From a checkpoint of a small image classifier: adamw at rate 0.0016, 48750 training examples.
Rows from block 5 of a small image classifier, named by matrix and row number. Each number is 128 + 24 x the weight over its row's rms, rounded and kept within 0 to 255. All counts start at 0. Numbers have three digits each. After the name is the row's rms in percent of the matrix's.
After each channel's rows are labels from the 100 images, of 14848, where the channel reaches its highest value: "responds to" is what is common among them. Only what is clearly more common there than usual is listed. The data: rosettes with rotational symmetry. In brackets: how many of the 100, against the usual share in percent.
# conv: 3x3 conv (model.blocks.5.conv.weight, 128x128x3x3, each kernel summed), inputs 0-127

conv.115 055:139150143109134130147110139151164160118148178131133122169148085156137155176137155127142109135123130135149142127187135171103085090145138100105169133125138094122142132154155136126135098117122143158140134119134132124146142140110133086150202148111115105171101081134119114130156131161122160089138152141166155171088177158134096155165119111112137115134137122164141149120156111137113136113148
responds to: nine-fold (37 vs 12.6); ten-fold (30 vs 12.2)

conv.10 075:171097160103135098141129118090138172132105145093091150130161124115129062122140128139134163142082123136163100137188123134100142106100132143097117125138106107063115157137160174111160111102104088079149128132114135150155080111143130151104136164126137146148120150178127132153097101157150136155119116106138143134127110142119125160145120129125144138120142117187119155120145112107125147108126
responds to: eight-fold (30 vs 12.5)

conv.21 062:149114135110097116121157136096138106143122111100109164124147107128132127121126125138134142135163112132131077120081127135144140141151110170146182091150139142134163124161116141104091166121146152133097123171172101162153144095135100127104114091115154139124151162110125148136161098107166177115113158141108085074144124153139139114162161127140109135137115160092161111169116134131100102085090
responds to: nine-fold (47 vs 12.6)

conv.65 047:136140122134093152149128131147124113041145130085137135152158125131124142130118093135133117120153121113125132132134131111100126159122117114117156145084114124149174163144122140118117159132150124117136126123152119196125158116121139099112127162156153102130114117128099155121158106096115130091146145118140157105111078164062141104138143114158141104150141153075153186177088102099133132113139
responds to: ten-fold (48 vs 12.2)

conv.51 120:118126123128148125140150160146141103171153108149138140106132149143060170118081194086092112138095110167099176137123116097131112141123109138147094127150124131165155127169129092141132147147113121129120168136150136120126169124128125122121134108152104144093113097129133068106092153135122125094124092154152103107132189136147100115117127109118144116081139139099095143146130108158108153120122
responds to: cool (50 vs 14.5)

conv.38 109:116172126101083130074133124130110131154141110157125177110148132159132136121089182114129156139119091141176118160170073138138131127125118166114107131128155115161172126162140086093053127146118165153138147135150107131122134079133125138112118125132150120127123108141158135091163136115145114124105148109098121124160118134179103117116094105133143106138152148162146148163125106113123127092126
responds to: cool (64 vs 14.5); three-fold (35 vs 12.1)

conv.71 055:087121078168180137102145104138163110117129156138116117107208169135118106098139120141130153119138127112151089154114140143169133117111119142152108112119135181136120120110123076137102164113169147122129153157137108164116136099121120137138134124104093135121171121177175138131109100072124140107140136121087169117143110139137135107184134126150128127146133114095132127127135132136136072119139
responds to: ten-fold (43 vs 12.2); nine-fold (30 vs 12.6)

conv.72 108:114116129128098121146153131134141106146166095143136164112138130154072138101108167108086143132092101142131127132114156112121116123104103138121147124187131118128155131172102107124127141100094096126126152163140084134132170108126124103130129133126111150115104112160124078150126135150134136087125087153147127090121163126154093087074130060106146089110141136137117137179102078141110120117126
responds to: warm (37 vs 13.9)

conv.4 130:142133124133122115111166119157110102160159115135142142070140142153076162113082171110112115128092097151105168135115107116132106146115099157129078141138122113161172138168134088129105131137090131139120161140129133121137173118140111126103112089152111128068114105120135082102111140105121101120104105132114092099147164136155112100099109104125130103114147138090090127157105093148098142107116
responds to: cool (43 vs 14.5)

conv.67 056:098089121109155149098125102130156149142105117166115153091173106132122098123092152135135126141080170151110105100137118142073133116133174117121101099153165128066101127118148119147126129130150122089108156155127146156161125123152162152141127133129124146106105142161166113128122098128125122080099147118122108134153130125143105181145151102121109111116173103137135121061166114151108141105100
responds to: ten-fold (43 vs 12.2)

conv.121 051:129118099106130115146131145141169124152120127146132143146181129137168137171138124168093120159093118146141127122136138131122154103166171115116164122162164140130120119155089142171155146139112096124084130193151134131151081122150156124142154123138120182165127121114181120158114154114138138125122158106166132114135103130153093141145126126138118079148164124068131165125149138143148167148143
responds to: ten-fold (47 vs 12.2); nine-fold (32 vs 12.6)

conv.84 061:142122138085103150130133154166134085153147112113162103122135164151118150125084134134110083123148161102091129132087106112161167164147140133122182127118172101141162120169119163143104138142120140148089123100148129114138141105125099109109137109097109140091159140093115112097132142096131103109136138139135092103127112142160128170115129082124093143129134170081125128163158098110117109095092
responds to: nine-fold (34 vs 12.6); ten-fold (31 vs 12.2)

conv.3 126:121124112132131119124147130159135107161154113138154121081124133149074179116090163104113120106094112148092176117099104110124100159099102143110100140136109113166150145176129091134118110143113110138110164118147135111119157122147118135095117099140114129066102104109133088098096140097101126113115084129105092101133148145149121115105111116127135091099146149078072133134110095148103142115100
responds to: cool (53 vs 14.5)

conv.53 099:094135136092122129116113126158115131122160116139127145144169168170106132139099171102104145117111154104112163101184119102145126140089117142103124105143126134180112122161144102111148126138105119117140146128161150111124129102133122115123162111107124120131130104170121081120090118199138143119081090142119107178136136157148116146133127130114150132052125153159082111111132113111138108084109
responds to: three-fold (41 vs 12.1)

conv.85 113:121149155125142115146177156097120087170145133146134150116124132149096120133090181125100106176107063156104138117121125105145116147158142167174071155146144149151156147157113116135101148145140119106101141171146115105152156124137117142114125126157136142115101149146135080120119151108158094094094126161156112102150149138140126153106133070127121137113128142122101143135154097128098166116149
responds to: seven-fold (37 vs 12.9); cool (36 vs 14.5); pastel (33 vs 14.2)

conv.108 105:123130109096112089121122139129140150140173155115114097113118139129133124096101143154098101102114088101141192185135152139117146129091138142117142126127145093130140119172209125093141113132140115115172148099173137138098128118133136122183105169088145094127138116109125093118106143132150113158107123133108138169129135162134121107137093109134121084097121169093118158137131132110120098102140
responds to: cool (37 vs 14.5)

conv.106 138:142135137122069117101131132110127087153150093135146155101128128140110145078069156116120117132118100139160109150114077142121126136114128163113106150145150123129154132166123099103053143123108143150137130143155067131127148108145139136117077125127123146096136123104132132095166143096127125103142141112114119090112125136184099102092121083105150106141136150112154166179101108142126120113119
responds to: warm (41 vs 13.9); four-fold (31 vs 12.3); three-fold (30 vs 12.1)

conv.77 099:149096142119135121135131138160114115148142119129147136121160139151081171111078184134094121100094148116100167132153065088119122142071093142129123097150111130172134123178127112124117108140113121147135156141179124127122141109122127132111154073113084138104118121116116112071110129154111135125107102137121110126153141156155109117124111094124153115115127161101079141175115101144096117105117
responds to: cool (62 vs 14.5)

conv.98 129:107151108127106092128145133114125136155178137150131161111119167160094147106159186118081150124103077157111164153129112129139150148094110154124121134152139077149168129187150123108131151139088091127145139142145119109144166148137141123140112152138120130094136130167147090119091164136123114117121085140139103110146165145144128093092125090116159116105147161152105146121092095113118129140110
responds to: warm (33 vs 13.9); four-fold (31 vs 12.3)

conv.68 124:116153130130123099104180094107140073154163120148139164070106158154101135116117173109114117143099079151103162135120114120135114133121111142154054140162147122148154146153126084112120156117102135117107163161112119132173164130136129118132114114144087144089126125158143080104099134113146089117089112131119092094145153133156115118088130094128124127109129121108107141151108110116107137128135
responds to: pastel (33 vs 14.2); seven-fold (30 vs 12.9)

conv.127 052:139041085176138138104120121150150141103133115125112135162160106114172109175130119121116142117150120093106149142119106112170154103145093124129144114104069141130132105146083098138120121142136123147106136136145129122102080123129139136116180124140164110149119123115127159132136124125132132156152134131122143104133091174103111128173114195114128132172155163099115122106162157157122104119124
responds to: nine-fold (32 vs 12.6)

conv.64 101:101114158118141127119152138106160095156146100151123133107125144147084125105097153125091122153108086167107138137103170112125106129146127143167086109155111162120139137132081093129146147112107106077118137159149113142150154101116137150127135079149085166112118150148121072151128122121149091093101123157144125068132179106155121115096136100108150148107130090121135123162127110148108135103141
responds to: eight-fold (38 vs 12.5); pastel (32 vs 14.2)

conv.60 054:109088080145131135110059127134119124136186114167104103149161149124114106130118168152117118099140096114108173137125118123126132112131092125149142120160105187108095127151130115138131053127109124103143139117156115102076093135107155115151117108125117152116151150122124129132131146159138096111162146123113116131163160160149111124135114145080153170149167169127120149099109147120140134134097
responds to: ten-fold (45 vs 12.2); nine-fold (34 vs 12.6)